config.toml
embed_dim = 256
encoder_norm = "batchnorm"
encoder_widths = [192]
text_encoder_positions = "learned"
adamw_lr_other_params = 0.0011
Rows from block 7 of the audio encoder, named by matrix and row number. Each number is 50 + 10 x the weight over its row's rms, rounded and kept within 0 to 99. All counts start at 0. After the name is the row's rms in percent of the matrix's.
# conv: pointwise conv (encoder.blocks.7.conv.weight, 192x192x1), inputs 96-191
conv.5 103:49 46 66 50 38 54 29 62 57 47 50 67 50 43 36 51 49 51 55 72 40 17 50 58 43 31 61 54 46 44 42 64 53 51 46 39 49 45 41 67 73 57 31 56 54 27 44 41 48 38 50 31 52 44 70 75 55 63 44 54 61 44 52 63 51 56 39 52 42 56 53 43 36 51 35 60 42 42 54 50 47 36 63 36 43 65 56 57 54 50 60 43 46 35 46 55
conv.6 107:51 52 54 61 61 57 44 36 43 58 45 43 45 46 35 58 57 68 60 61 46 51 51 54 40 28 47 57 49 46 62 61 39 37 54 64 43 59 53 49 54 58 38 44 52 59 46 32 50 49 49 39 52 76 52 42 40 63 49 58 42 57 33 51 67 42 30 32 45 42 40 48 50 61 57 35 42 56 52 63 54 47 32 57 34 45 52 46 30 58 68 70 39 62 35 52
conv.7 097:44 53 50 41 40 42 62 54 28 46 38 45 39 63 45 53 59 40 55 54 56 54 51 43 57 43 45 63 56 53 57 42 42 46 53 41 62 32 37 31 57 37 41 52 44 46 46 47 43 50 39 29 50 48 31 39 41 31 41 55 58 60 53 76 53 55 51 28 22 61 46 55 43 46 38 47 53 53 34 62 41 56 43 71 49 62 38 61 51 60 30 53 40 41 60 41
conv.8 094:58 63 51 61 63 76 67 47 56 44 54 48 36 25 43 51 31 63 59 44 51 63 73 54 34 80 60 43 58 46 42 47 65 39 59 38 40 66 68 52 48 43 51 46 56 40 57 52 36 48 45 48 48 47 50 48 55 46 44 50 47 61 30 50 35 47 50 43 53 33 63 44 62 32 49 46 62 55 40 50 58 45 49 45 41 50 62 47 63 54 53 65 46 48 43 50
conv.9 094:41 43 41 59 42 41 59 46 37 53 46 59 56 51 52 56 52 49 53 50 29 40 56 45 66 28 47 58 47 34 62 39 57 35 49 39 37 58 61 36 54 47 53 62 43 71 36 49 43 65 51 55 28 60 32 47 48 38 60 63 48 44 42 59 48 41 47 58 60 50 47 27 44 63 46 57 51 35 45 47 52 54 38 53 48 60 42 34 50 54 75 51 65 48 34 52
conv.10 108:60 55 59 60 50 39 54 64 64 76 75 48 40 56 66 41 65 57 55 50 29 62 33 55 52 63 45 57 69 52 52 51 44 55 53 50 61 38 42 58 56 57 66 34 42 40 66 44 54 46 65 48 54 62 45 36 57 41 45 62 53 57 49 38 55 25 58 39 36 55 62 48 52 44 55 58 64 37 47 54 43 38 51 47 58 45 55 61 65 38 45 62 59 43 68 47
conv.11 098:57 47 42 40 41 45 50 59 62 45 60 49 42 42 26 32 50 49 60 54 40 38 48 42 48 41 49 46 45 40 48 62 52 42 58 50 48 55 58 37 54 61 46 61 47 32 42 32 52 57 38 41 25 43 39 21 20 56 52 56 54 66 58 36 44 61 38 27 31 61 64 41 47 38 48 41 52 68 56 42 31 45 44 61 45 66 60 51 45 59 45 41 60 71 41 58
conv.12 101:54 49 50 44 41 49 66 49 43 44 65 70 48 54 68 63 44 70 51 33 53 49 41 70 48 36 47 58 49 58 54 40 45 55 36 54 44 57 53 38 64 47 58 54 59 55 55 63 60 39 67 62 58 56 37 41 34 58 59 65 38 55 57 51 47 43 41 48 56 35 50 43 76 63 69 59 56 39 46 46 39 41 45 31 39 65 55 54 37 54 49 62 62 69 51 58
conv.13 104:50 41 43 48 47 54 36 52 50 60 55 60 37 45 53 54 55 47 54 68 42 38 55 50 57 40 41 44 29 43 41 53 26 47 47 46 60 70 39 56 55 63 42 71 63 50 36 27 49 63 59 59 48 71 36 37 17 51 63 49 67 41 26 26 61 44 61 58 46 51 40 44 47 56 63 54 53 59 56 47 48 47 44 50 41 41 56 50 36 40 60 47 55 58 50 59
conv.14 099:79 34 56 65 43 56 49 56 43 39 51 64 41 61 42 62 46 62 45 27 56 59 37 47 42 45 37 63 52 47 39 56 49 35 42 52 55 60 58 62 54 50 22 30 51 44 34 55 44 49 57 42 56 44 48 41 39 56 49 48 64 57 66 42 39 80 49 50 40 44 41 47 55 42 57 67 55 67 40 65 36 47 37 49 71 58 40 48 44 51 50 55 67 60 52 67
conv.15 095:40 49 48 54 62 60 65 48 60 56 52 63 60 55 62 51 54 50 53 47 36 87 57 34 51 42 53 45 65 40 46 55 61 51 50 52 48 40 42 52 55 56 60 74 40 46 22 45 60 49 50 45 50 46 51 57 54 51 48 59 37 44 49 64 31 58 38 54 47 60 47 53 51 70 58 32 27 56 56 47 50 64 38 38 48 40 53 40 48 63 50 39 44 54 62 46
conv.16 101:63 43 37 49 52 59 62 62 51 67 58 43 45 56 55 50 46 44 61 48 51 53 55 43 53 76 68 67 72 53 47 39 52 61 46 59 42 54 50 61 49 62 50 43 36 37 83 54 54 53 67 60 55 27 62 44 31 57 43 53 63 41 50 26 54 56 35 47 41 54 54 67 61 48 55 51 42 38 42 50 50 58 44 55 38 63 44 58 61 52 57 43 41 38 56 31
conv.17 097:47 41 69 47 48 59 41 44 37 41 40 32 39 59 63 58 57 70 54 50 60 55 60 29 38 53 60 55 53 46 66 57 29 61 40 52 25 51 55 45 36 46 35 41 45 62 66 43 44 47 46 48 44 50 61 40 46 51 46 61 41 56 46 40 39 51 52 40 55 35 37 45 58 67 49 52 48 42 53 43 51 47 81 41 63 59 47 59 37 46 50 45 47 46 72 62
conv.18 095:65 43 40 47 59 34 52 42 47 53 41 46 67 42 35 44 44 53 54 56 60 33 55 51 63 19 66 55 68 44 66 61 51 56 42 57 65 40 52 39 62 57 51 58 50 33 43 52 48 46 63 46 58 58 56 56 37 58 32 52 42 45 45 61 56 46 54 51 46 53 45 59 46 40 23 38 36 43 53 66 54 50 63 49 41 59 49 53 62 53 55 50 52 52 51 62
conv.19 100:56 38 34 65 45 42 51 47 41 54 45 41 46 61 50 40 56 70 46 44 45 48 38 72 44 54 49 47 36 48 38 48 40 41 45 50 70 41 42 71 36 51 42 48 54 47 65 40 53 56 52 60 58 45 33 40 48 57 49 57 68 48 46 47 52 63 43 50 59 51 55 59 69 42 71 61 56 56 41 48 63 45 30 39 73 42 62 56 36 46 57 58 44 53 38 51